config.yaml
model: "image classifier"
dataset: "simulated grey scan slices of phantoms with and without marks"
train_examples: 245000
image_size: 24
crop_scale_min: 0.8
horizontal_flip: false
rotation_deg: 5
cutout: 0.4
targets: ["part"]
num_classes: 4
arch: "resnext"
norm: "batchnorm"
activation: "prelu"
depths: [2, 4, 4]
kernel_size: 3
stem: "deep"
avg_pool_shortcut: false
widths: [192, 288, 432]
mixing: "cutmix"
label_smoothing: 0.1
loss: "cross_entropy"
init: "kaiming_normal"
residual_init: "scaled_by_depth"
optimizer: "soap"
beta2: 0.95
lr: 0.0032
beta1: 0.9
shampoo_beta: 0.95
eps: 1e-08
precondition_frequency: 20
max_precond_dim: 512
merge_dims: false
one_sided: false
adamw_lr_other_params: 0.001
ema_decay: 0.995
steps: 5800
batch_size: 128
epochs: 3.0
lr_schedule: "wsd"
decay_fraction: 0.4
final_lr_fraction: 0.01
warmup_steps: 110
weight_decay: 0.1
adamw_weight_decay_other_params: 0
Rows from block 4 of a small image classifier, named by matrix and row number. Rows with one number belong to one channel. Each number is 128 + 32 x the weight over its row's rms, rounded and kept within 0 to 255. All counts start at 0. Numbers have three digits each.
After each channel's rows are labels from the 100 images, of 14976, where the channel reaches its highest value: "responds to" is what is common among them. Only what is clearly more common there than usual is listed. The data: simulated grey scan slices of phantoms with and without marks. In brackets: how many of the 100.
# convs1: grouped (4 groups) 3x3 conv (model.blocks.4.convs.1.weight, 144x36x3x3, each kernel summed), inputs within the group 0-35
# convs2: expand pointwise conv (model.blocks.4.convs.2.weight, 288x144x1x1, transposed), outputs 0-71

convs1.25:082163129052130157124134141112114148138124141121178135152183158131178137138117132169087109169173201155093156
convs2.25:108110158150115141145182114097137149103084112083143136162135138106142161085102152123138116089126124181157045165068113158140128152164126116147165130169140120161084187167087092119208095057095135151172112118132169130125
responds to: belly (100)

convs1.21:131225150114098112109114129152055139144130098165173094067135190105101150100161108111133104114127138112130147
convs2.21:170134162129123114128164131127096098157144170071166120165107150132128095163142124088100137137123090203144164117120120118145142125105072083155150138095096116121143101178147131154123129090107182112111109243141133129100
responds to: belly (100)

convs1.130:123183100113165145139170092157111155122138144145125167133168061160066144133053132081136155139132133124182156
convs2.130:088117165141142117160209138104186056068144154171172121114118122170146151165108162164116152140135073086219131174083160138137136076128161125138116108103147142094116114095157210076142225155145156135113131084129171161183
responds to: belly (100)

convs1.24:102096122105164145150148103134115132111197189099109111130197173097143084152200146110141134184129134133093117
convs2.24:115109079061157116115124170131177181145111165091144136081131178094125152129139097151121161092143133123132119115145165089143175117181126144155128054132150079144112124147092140094111090121104124103167131132077086118162
responds to: limb (89)

convs1.57:143112150158125103144112083170114135157075133112167150064151128137105111155098081149161089118182138043127097
convs2.57:198137131112131130179164110117138092211142127137139142176205113100132157138127062126133098110085125150159103127104094156106063138115154129144143111110119196144193131114094136134112165108038165168150181157131105165188
responds to: belly (100)

convs1.23:149086150180128134114114164064154153129147141086133164146085122164113185162050130149113126129088156140185122
convs2.23:097109164171131066128164150127095206120133152111090103176127132118119129126108185063102092129110150105081124085096142110179127136096154082174160083165101132125112125127093149158119138143158125168127162157126149144185
responds to: belly (100)

convs1.19:137136180144158101103155110087128066103091177192154133114084129142127114132111141172141123094128197091072143
convs2.19:127158161162082115169116165173103136134120144155125107103129176122121129153075127170146138175125167191163152095094118131144080165163114157109082126164147178186134142074088168131148149111137119091147155075175132115131
responds to: belly (100)

convs1.30:083117128125137162167129083124085125176113121144111123092144185100179111112185071120162202095149166126119138
convs2.30:150155157163172135114105149182134112108133086119114069117136097148134095115088128145097141088142098094077113146081109087122115102091118155147100141107165135113132102130156152066162218124119162095103124150116108116155
responds to: belly (100)

convs1.65:094102129150139125103098058096104155130161088142135135115108080147059125095113095099102166138163096073093076
convs2.65:145121101108129140122082093164131206130166144133127138143126071142104130137160190102106131084172151117130144146117120086078110116197118185156125117070203102117128128119220159092187141118104082119134162088118126137170
responds to: belly (100)

convs1.31:139112124121130147152107148060142150206128095135120160108155106156146125129056158167115208143107124092163095
convs2.31:136130155192115145193131133088139111160130150123090083091109098103137128197134110132120169103135121123125091207140077110136114085134143140140182137155126085138104150067127119170128112101072096086117107139158102056104
responds to: limb (77)

convs1.105:151128158094089125071175128116120109143130182114082136187109154111118143151120133111098099136174043110181156
convs2.105:139128084156130161091132061217125157145167122154129164094088139128140132139140125128145132189168125165159088103118128078074073150095157222152098113098113112151175112127177124191155147084121096126125103133075106158120
responds to: head (100)

convs1.87:114116129083182150073103081137103069130090155098121131125094093213128090143143105118093098142142143153110170
convs2.87:081154128145091114125144135145086087153133091201124189096155175130160166105207150103102116121132177116080139104156154159134129140122154138120162135160096138060111131134147153126086109028133132059120156096123172113154
responds to: head (57)

convs1.127:116150096096130073109127114090114117098129126227144146140191124158129135215131121153120167095117103141154128
convs2.127:083111140100165121167115102104108108126132114059150111103106188103104088160102123138137121249100126114163166129150096073134111009154154142106138080124080165166143140196074115108095084141167101109114159069112124097166
responds to: chest (100)

convs1.33:132141136081104157143112129149144195158128180148162111105116085172093079139061076143123124116086141144077164
convs2.33:126162163146109108115166131104176147124115131172126130141115097105130123199126150099120118079157136106175087143154091193146102096115083081135140171071112216181163159106136124102148153100069157206143142086153183142107
responds to: belly (100)

convs1.55:110198117090145137110139073169101088128152123165085077121091101145113133098126177162091138100138170146095184
convs2.55:131149122078108046096078126117158117049130098098156160133164140133115140096092138121187146103092178092126087182174174121086109104161116038128108179137166111121105138127105156132099096097131114140137176128102132119136
responds to: belly (99)

convs1.104:122183118139074171115135146121136115106148209103097193107140149075079123147157162129172115130090149131109087
convs2.104:155143112149174153170128049112105152091112147162111107089193098176201148176152085087144107163156122177151110141062110172091135142146122082126115061133152159166141155168128112142114143106136114121096163115188183098114
responds to: belly (100)

convs1.72:108125186151123133050110144113130111187131123137171086130119106102115204171088143081157092128117151166149140
convs2.72:179176127095181134118115126121117187084112153157083153216165094171100168173140137176126106151081133135139117104143127157180136136096115130124150167132125125160083162114157204126179174139142138110093151196111142144133
responds to: belly (100)

convs1.54:158172138117091143123079130166124162131134121105098126077113094122163134148102136216125087124076188175165136
convs2.54:122102051114113145120103072102128115094094095109109058115163139162146136149158091152139187130085120168099105049173110137092135115073141177168120122117130171178121106081133151134117074096095098140197111132150073095061
responds to: chest (86)

convs1.126:140136112087090139123127098074103133087092091157134104181176182117107183165133110054095147141129175119126140
convs2.126:140170087116133180099149066166112167161155168086117162067116119118114213139124149077128135108097064128098131138120158073128096103202139104119129111155120109095150106132074142110087139097127148097101112092115136111153
responds to: belly (100)

convs1.39:185128114125150125133093119175167116110103175096120138091139137129118123182131127169139121121093188212158192
convs2.39:147205062147045140126127144076143148158117150140136163149208132146122119083083143051114189133118090149139086152056089106149176112094179135121149153129094164156158106110101116147190113115100167172128103131167134173132
responds to: belly (100)

convs1.93:176080099176105162123103099117072092129118116132073106145117144148157116189130122169119099182143098192123099
convs2.93:154100157103112112133107095140072140081140083014154134123131128123128178120117141137125102167129076060135138118132142151152122170155148094136083094082102102178150114153027102169113067145181172088129171146128090191102
responds to: chest (71)

convs1.48:147137145149156135144128162123130064176185121170108105105113113221147108110131123098124036115122108139125114
convs2.48:090136055118179089084114124164149114144111094140134116108132098106152124132091105119091179103125164114095139147123182134103146093096083147134119144177103107131074090094120113138109113140103207135161148194057133121145
responds to: belly (100)

convs1.85:161118121153040157098135114102120125138133135133106137097172161134117158164144224150190075119117110123130144
convs2.85:101089107083115133098130127154162180152148151114171049146108151105111153098121120161142129113079113151148077101148213156109117166163130152095127100167080205105166120093109116130119171118122158113147119067141127154164
responds to: chest (100)

convs1.94:127111137118095100126079165135136069141154098164130068097093114117146213102056092156127126122118110145109164
convs2.94:148160103123136132093130166147135082184100090176126112120119149114076166090146161099184156142121092158108186160094158131135107097118109085123106176239162122101126167198172117062128187112071126096087135130127145096082
responds to: belly (100)

convs1.122:101150168144167178120106108106198141088127100102100148143155111133122188146118100135089192047117114143128140
convs2.122:159202137141126113154107138119170097108034116152144122125124165200099120136126151134110206108105040125046128101151164139159079123157136134083123113191111154108137080097162098136139103151137102126169078181095113114134
responds to: belly (100)

convs1.136:100167135133131108146161121144132158184066139131127094126113121198041110069067125152118106139117110162129131
convs2.136:095176121129151154147160120167151100170042119175133164155168121145132140151197131194176071154148136117123060160143146162178160128125142145117178171134069186095096143145179137140171178109152145122151088130072107150105
responds to: belly (100)

convs1.117:159134163146088182132114196144178105162115144123122123078107077139099180090132124136125126132183079111089083
convs2.117:123128143102114111113106107129126166076137124160084143161119130148134103148097129146138173117058162113173104141147142109162104163129061088151173107102091136157104095135110132158128113137142134175138169132070167118071
responds to: belly (100)

convs1.1:112119097134182144102088146104145147104109094104130064122158141167118122136149205156114055106131064148112094
convs2.1:089098138146155120096113161206106131135189122141145100101156092176142143098131171168157090141188187168103101125089119091186117182142121132111214138135189144112118090134127142170116153156161104148121073095029119117153
responds to: limb (89)

convs1.84:094119077113126092037138110128119147128148062157124094114103104136160110203111129090133149132186105129095129
convs2.84:164173082100098143088106083028135171139123124174118135137151117194086164130181159116140125109155131118146090136145169154142131180162115140082169123075170107115181151099140137155141115086102117113085077159120138089148
responds to: belly (100)

convs1.68:127090126154136091106132095113106081151103114174190096121113089066113099091158090112200172158164137119140140
convs2.68:102139175142150180152113117147155068152141170109169182120113160065107144132151176143135139148123123144141157164139146093101152110151165127110163153177117127123104105173165152098040127129096135137120124108133155140156
responds to: belly (100)

convs1.134:167135065114123152107137148109113109105134094073104154129116143067092093118183092101208124159112155166106154
convs2.134:125098112166156142167086178119131120115178082094114133130181132119179147144112078179057143065151103140172097185125086163117090054176134125148131168150128122098104159127148143141140097113124134182107133176142107168117
responds to: belly (100)

convs1.60:055132129134083104124108186186175098120152114132124117103106055099113150123115137155164074144130155147165089
convs2.60:164158142121126080169138101106126135035120123101144183178183157099105118125116104109071078069148139188136132172090136104145152140182154151063183163140143127138077133144113110199133152127078120110175181151136130133151
responds to: belly (100)

convs1.109:134082119072145067109139101163128107165106111147126157057111110144102151069157101135120090112152088136058119
convs2.109:202173165131137102104138112120109144121106140080118116132100113140085113131116117119095141120119090062128106105113173162165159132117126134089163177117149096092115100020138177160104110164099089164137128139154063104101
responds to: limb (100)

convs1.77:197117142162109107149126100116145172126131153138091147096077149145158118188120228175121132129116103104095129
convs2.77:178116160181130134111083163064120108098103162121126146093151135046050107115122124120158096141130128137106139067132118120114078123145101164116196125127116120156107109160125142128139159189085077134141152140191054109107
responds to: chest (65)

convs1.56:106072106105105149130105067119091205128140128161144104184108174118130180099139087126159110141108094078100113
convs2.56:091178129131191134097119089110174113163134144108098095063079144191132156115159118164182099181135087097119125129089138114105142062144120115133082136113122125159117097090172114183157125066122120102078136126057109079129
responds to: head (100)

convs1.3:134150124062118110111106161143113104106131074095114126104143140141084150137088155122126093150084062209178099
convs2.3:096145150147159108062104147115134163147109096111114129142101140108086120140152182137113133100088172153128133112095097157099135166123092157117124140106082089157133145128130145140139131073117064149126121161101140085132
responds to: chest (98)

convs1.12:109118093138225171110095101109151077124115146164173083139109117129145121130156157095074150179122098092148130
convs2.12:136120062164162124112156162144106141107102123101090181148110224096210061124107101113110117092128199110173141107106130135132174128215151171104107144095111158127122118110159128179090118160115139133139126119098144155099
responds to: belly (100)

convs1.95:080118107064164136122140138191128141112080136153108111148107108177115085141129098073159175146093095063138149
convs2.95:129141097133130140114134182114102142122143131134124151171087137088127028176048162149126108148168117092099120118105151140093126159117145145207134076155089158124130126126092119133178115183063123124100095128142214132105
responds to: limb (100)

convs1.5:109100124169176155122151137092140149116099081100081049141119103175174116167085126121179160078138117124105112
convs2.5:106109162092149098044091138112100083095177094117109115152172130152122115169060096121099146155123120128094109177127128112135083105082111089138151117096089084151134137062160150093118138085128135093139141140094147063140
responds to: chest (100)

convs1.140:093159079162116162137112117087128090098141085165176161173143122184103152160092153136089184106087102119156154
convs2.140:151179131112165075131132112185110207074150103116135116137109148113106177154179158149082149177109111129152140163140183143129099123138168183143133129102115136090173114120135087142138116077173121112125126131126119079138
responds to: chest (100)

convs1.69:132123113134133149114077166088102171121139132156172111183150189151162151098147072105105134116123107052073118
convs2.69:187105131095185157073080101131154103145181083147059119116189119144111137103129103192084155103136169106113126112131109105164131080128080121182090086062110100181101131121182111127128106132148093083121101105162160042082
responds to: head (100)

convs1.53:162116180186103139096080103137053087137145146130178094106190138166122113115125090140085149100087114145122122
convs2.53:181115103107106164132159119160138137160121156161147181127091129138130120151155204102104182071101152139163117133137100114132155175110134169174115161230126089102130062136121065112137142161101110082163148194059118113130
responds to: belly (55)

convs1.14:135133119158190186150115109065128092124055096136141104072098167146155139119136130137131128138103088084159073
convs2.14:169089152134060125140140183035128114138103166136185107185145085137117105110141142149169113112140135108139166142121099066062211119120180129107156123100099088102142129113163104150133161122178075085131076144115107119138
responds to: belly (97)

convs1.49:128070099129108151145192171111049148141072094117145116167124102119089123064136124152129132095125081103159123
convs2.49:127051150125135056086127064113097113114103078112126146155131127168107096086155120107161099072139182120117157171118124020160136145109162072112175099137148109150152080139101124084148164121073109085097121055117156157147
responds to: belly (100)

convs1.139:173106099160140130141103172141091154175141136069091106141099191075134056134115112090169090148111126134104139
convs2.139:120178122103152154178086119112098148127100083119102140049181163176167171113135136162134114082174103120116117086097101098149175112170115100117163118137167173089083085153110158145148114122143066117108162145157109119097
responds to: belly (100)

convs1.102:124084133131115166111169094132119121173166192141116132104082126162138169185133156094119050115170121133114180
convs2.102:131093083071096122142083127063105136119100098104143131151151195108111065152159115110121072165189156143076135092091076146127090118144145183138149148142099078120112104127148137089110129166124078119166138187070094191124
responds to: head (71); low contrast (51)

convs1.4:131152178091162128140157092127114099101092040106124162111078157090130154121140055108148124097086118089135121
convs2.4:124118202159124067104197154116099139033111102122167112106120060122191088111056156100105150128163167159137155119169181099113212156153097150138154162107118133142113145119037127149100173113078087089108134104141112080132
responds to: belly (100)

convs1.92:191146168114093078075127121170095136127148063151104083122114163157160149092143131155114158170120084150089103
convs2.92:157112197145081161147145148173110137112154132147130184134160090113118112137124138092190118179152132145138084115114124170166150102207108150154130114128135119101160107111145151075107093126181063086142111138109153072140
responds to: chest (92)

convs1.128:101144168104117191129085100151202100113128137095118128148110083143136178070143146147097192089150135149095142
convs2.128:132214106155173124121182154161111134156143194149145101162084140113116148210082114160203124161106099083124101122206133101082133177107110063100131127165182131118091147093117131187072148213148159095138113115110120149130
responds to: belly (100)

convs1.96:111110092089106142109097166161135128131087107167120073101083090179113093208144081094112161139135143105090136
convs2.96:083110125073174090109114127078132115060094096085144122109172193147146193093105124087119151087146120123105146139156102133114108083081113166151126127125202178163133092112084075190109098094101131102166162152173117159138
responds to: limb (81)

convs1.29:095077142107133136134208126119118092097161117145145215130167167084144090140154126136071139134131163142107092
convs2.29:124186100160102097113184112113117104128140098152113076161109138115147104141152149120125033124084094164148156144079055186143175127121102151153103133055060170136145124110125144121115097148142110158148105155183199161156
responds to: belly (100)

convs1.46:105102086173124109106084104126150156116134135179157112238095160121079174116117114132144137145086115157115112
convs2.46:113078090140099132177114101121124162116142103148121061137114123155137126102115180108113146120151139136177162141124162135144132083123131131105105117154127102094129134120114122074116091152101093076159125191113069143134
responds to: head (100)

convs1.97:134135115138188117141096091105120125121131057132189125143134104102113103069125065105071140121137160105188087
convs2.97:144130091176106156147145132103151099144091108157179145160128175079119077122165138087091100151127159096103130145077106117167119095153112143167087180167110121110149129179142104123136170102160126174115119148149154132123
responds to: belly (100)

convs1.142:134122092118103151099151119123094141113118170170109195100162132151098069072044130146087079153125122124132151
convs2.142:130188092137103202134097191148135126110156112139155098095106139150111101136157091118061118062098156101123096118141138176131105120053095105155084093148130138160162130131150128103128106153098110164137107109139152070122
responds to: head (100)

convs1.63:126137144125096113088116122128106067097126200143193145130167163167168138100148091116133144051097108122123085
convs2.63:094094160129120116153091148094168153163120070149088124149120129159128150094157157128181080123105109097159118128185076070134095143129137070131138137188116162029175167183141138087183110089185076089140153209105111149146
responds to: belly (100)

convs1.107:185114165168148139101130108134108104163146121109130090085098147156101121145150150139136096112088081048171198
convs2.107:106072082196169158118098122102109105193179180181102139144107154120171126118148110107122148129143107090119174107159143180125074117154140135096131115107140116151174095141135158181121163140123083159206176082109232110085
responds to: chest (100)

convs1.81:209120142136109092085103099135096116149109110110104141133118232157149137133139163155152133151175082132090143
convs2.81:103100158104173196101162114195167141164182140119126111133141177078122172103105106116167097149099168176082118118128117130127147144097163111096155150085092130138172088135129122126145076168134139156111085139129085152146
responds to: chest (100)

convs1.37:140156113113135091086104104182142108119043188111147116148136111077115137112128111157118162082102172170176157
convs2.37:112148141181058169096107151169155120111122125108126182101168126062104160170125186082208144156156170085180100129126074083132116132168121090098153134168100148137110116125154064168179109096088168131175143201156140181120
responds to: chest (100)

convs1.137:112116124174097079083174130145113128120102185165112167086188080138113149113124093180103115157096101115142075
convs2.137:111121157111074146143099188111147044171199127177070168144084119141086111166174149139127130153209141081161112158202134152034173098071082191096165090123094146120139135143093113117107148142104168149130122091067118100153
responds to: belly (100)

convs1.90:095095109146068186214128115105121154130135146115170070132176129112193141132108153158130111124134158176139127
convs2.90:121149097075093123119078171115129120120146138132202104107109071126091157119132121125136116142089081102112160121232110095151110122102155103126102152111073158113075187123087161129142110068138159106074155101126109178134
responds to: belly (100)

convs1.50:127151108118100144141194109175126085127113149174135111164116106132151084104107164204100114110099173160195105
convs2.50:109128143164196086149181171157110168141156117152165116150123099154152111077138110084176120147143123143155102126119109090138093109149129112176098141128121115118164136044132104090149138151185172136144106109092111063122
responds to: chest (73)

convs1.101:126155157079136102055126115143155099127127095134110118175100146122134135039116105153108163106099057159136168
convs2.101:139177134135171163109141174125123043093109128145182093130071089118092094114169147087082106104124132096171140110091084087083112183156181147090141077113087126095122130075139115152128097118139104181153061130082073133134
responds to: head (84)